From a checkpoint of a small sound classifier.
Model: log mel input, arch tc_resnet, norm batchnorm, activation gelu, depths [2, 5, 2], widths [128, 160, 192].
Training: muon at rate 0.005, 6900 steps, batches of 384, held-out accuracy 100%.
Rows from block 6 of a small sound classifier, named by matrix and row number. Rows with one number belong to one channel. Each number is 128 + 24 x the weight over its row's rms, rounded and kept within 0 to 255. All counts start at 0. Numbers have three digits each.
After each channel's rows are labels from the 100 clips, of 14848, where the channel reaches its highest value: "strongest on" is what is common among them; "peak on" is the class under the peak. Only what is clearly more common there than usual is listed. The data: single English command words and digits, spoken by a formant synthesiser in many voices. In brackets: how many of the 100.
# convs0: first width-9 conv (model.blocks.6.convs.0.weight, 160x160x9, each kernel summed), inputs 0-159
# convs1: second width-9 conv (model.blocks.6.convs.1.weight, 160x160x9, transposed, each kernel summed), outputs 0-159

convs0.52:124102152149129126113123130109099072099149155114107116100145137128130148116162109121176113116107090125102133112122133129124128146133114108107129121127113111117125100105123124101146119095097104105209142131118149124111114100171114125129166149133131108162137099084129126139113129129125106157150122074102149134161113103150130180161156098175097119104146137105128106118128118111152136104114100156122118118153098143121121118124110139185096167142148121114123118080089224109098120107096091
convs1.52:132148170097144142131125087144120124163104107218087118133137094152119162143135120137127135177116126117130128111114120130117163136132146145130123159141122118139120121115089119116163105108130128109229143133100095139161128122157134127142078155112136121110105117135112102167091133121159125102127089101094170168148151101124096121148146123131098133119134141070124148141144103100130119125099140134133109114132154120172103161107117157089077155162129106156142130143125103099104136133133109
strongest on: /l/ (100); /ɝ/ (95); /n/ (95); word: learn (95)
peak on: /ɝ/ (95)

convs0.5:093117145135104084111156133091109147101090114146111094138160139162122131186154122096117194082095114137083095141132109130103100133144147141119159133141139135105102155113130161135140111170123123118156139146151106105170192117133101123120152148149082095115127079147136112136162104116134113167105141118149137133153141152115132118126147098125127136150109189088136098123140126120136138142132130196138117101131101104155094167118150110106148137140076123120130109120153104114121123156161137
convs1.5:149149132114168169148121100121120116138085146167127105112158120129112148119180119071142108163128105079155136122157157112103129089092139111149123128137125140179126118114137135081103127130136175091126171124108152144103181123106139110155147102105155134162142151137104131155115122134141122091147097084135123129111157102067160127154104145104129103118125115163106122113138123132098083147123119169097171168147124132115108122118111146173113129142125129109143121129151132123144104191086133
strongest on: /l/ (98); /h/ (91); /ɛ/ (91); /p/ (91)
peak on: /p/ (53); /l/ (38)

convs0.23:095123153076130151112172139123143069105110133155106105151143205122132114138147138090093119117166124141129109142102108149122134192122136119146146136109142107105127089164126142127099135119135142101136081156096143121089126139125130088101134123123128134125133071137122131124151151183118163093087140097138154128171102134130146132111144126142121087135097125119129101127180143117093156128139115159099122120122118130098130125102179141133135112123104175141180157137127086133115090142162144
convs1.23:127135103117116114132125131142167135127112109134113093100158132106118125166086086133123120176138129141130152127140140167123145112183159134120134133122111072118148152145119126113120131079100122126146103128153119167137097139150139099120085109095158162120120134103125131164161175122125117097141118109124116107186139145164146132106184133130112120128077135144125121129100139101193101144147105149122162122114147133095092164155161140123136166074159085127165099144115155085160140104144123
strongest on: /v/ (89); /ɛ/ (80); /ə/ (79); /s/ (79)
peak on: /v/ (87)

convs0.73:136122115129187179112120103140089121107107139121152151115109177117145129125098082093160139098109126135167122135129127111141094191142143147134131175126071152152140144114150132085150114118135112131142112158100135100109142114097125112130083121105153153129141081190126131152087133148114143114150125130129132120120100129126102164090126163101137081126143137081131110157138120111138135145098123175091118142144162099121096105121131078120129140115129142120138135176130089118147159120178104
convs1.73:165119130100168179098153107130138115113122108140099098115139103174095141157096084079144114100099131127131185110102128147101131142185120113128174140115176103099125120152152113136141124130113159132136117135143059170135125130151133119125108150134137147124139113097100141123137126127163158128164138138100109133146094150141128134110094136124128107129200191143135147139142123130152133161123112148094150114158206117140132146125131121115083116148122150120163110159146113125127163131140124
strongest on: /p/ (56); /ʌ/ (54); word: up (54)
peak on: /ʌ/ (33)

convs0.146:144112144086104127122109140138129079127188115164134105131121122101058098141130101106124131109134097128132125141092123087106121114135171127136117134138117101128136110082143121138096126122098118137129128077116125155205116123112141149139146137077145116180142109144123231120130094135085127082139116137084124151116120137141114163128105130124128125115110132167137156132117182109105149099122108122086129087127120111103103123143156123095117116117106150140121144138089141131125102112117122
convs1.146:124115088114088107090108146095130129118116127142112142127141120137099132091138089138149106103128167162111101118098154094139123123042095106105134111133091087183138144114140119155132111096122124158102152141141113109183149128131109145094143119131129115096150121116138178155173171131125121109203103121128121111108130140150126093125157144084096135111117118115126172122134134113147094122119113138100125121134145093132149180157142147124142150133072119121130113087140108117166129095107119
strongest on: /g/ (100); /oʊ/ (100); word: go (100)
peak on: /oʊ/ (97)

convs0.69:179139139147087088102131121148147111113146110147111120196097103100160131149159156099123158128117097164123116130108068115193095124131139120128132147096127143124132127177112127105092111109143106106139092111127138089115135157112100122123124135153131133129114117138151094145128138130145193165122132113103125160067103146117136124147096165118146121140093145113151113139088109129107134181098112129120123127140113126160166112147105177207137120139134111119128119107112121102124115146103140
convs1.69:129132222149105087123121135132151141123121132114099111239118117128113133144112151111100144137150096150140103134071107100112153122134128117114139115142111093123107114153102094127148085068151142122124105116098127119102111080146080102149121154141156138105133140127123124136167095118135152120108131106146138095085120143131145132129109119118100155155134140132109122142165119129177111143092109140154098085118114124122120137086137119120143120116129122133113106179138116103114084133142098
strongest on: /d/ (78); /n/ (78); /ɛ/ (71); /s/ (66)
peak on: /ɛ/ (46)

convs0.38:154108101144128077106120116114119141107110152147100133118109128113126130152113165111116118118132121095122112095119094124115125149143121103118112110124154121156112138086143145082133112143121118116117136127140193154158140118063119090126074139145125127120155125182128144153131142216117106129125132098118121141164119099188104101100112094079164118134169133118130162134100094134108109108105109187173112118111107113137075135119119114140120100133148138125154092121121110138101118119175133
convs1.38:094147116127130084139181095103127125141082085158141130126108104110150150097109176098121090093122116126111193108128099156119099112170135130116094160139126144107121134067129159123116107124119138102108132126128135121130148127122122131159077158109107155122127144077116172123150184117110116147124098110148110124102130130134124141132081099111119120137135170132118104096137111098162109182109093166154102103168124071134140158096132115095104121105124098137123135136135138113130126099141154
strongest on: /g/ (51); /oʊ/ (51); word: go (51); white noise (29)
peak on: /oʊ/ (51)

convs0.134:091124105092090098125152111144110111109182133157106162123094142099086116132106138091109181121125109130095142093188123110118120167164128096128150102148182106141140127120102133142135127111105134099084126163127107137195133143136139103139139110131121124135127110155129155137148134158097122074122106158111148139138116090117129105175081166113103106102126115150122150076106159119145105107124083160119130133133125122133123122175108103140111163143085126127147097137096117130101132121146098
convs1.134:129144114124111115114158133112111131161126117131137172123108093094144174079119120118117163123107123087102134122184155126111156155138099102122129116148143128150152124135135134118145144118130150133175123131116114137175110124143112121088100121140088087138104185095068163111161163165120124135177148145168156167131117124123098114107117138198130104130132099105149128128129148143095141108104102109102149114105086105118146176101140166095101135118118117138111145123105084096127118102164120
strongest on: /g/ (99); /oʊ/ (99); word: go (99)
peak on: /oʊ/ (99)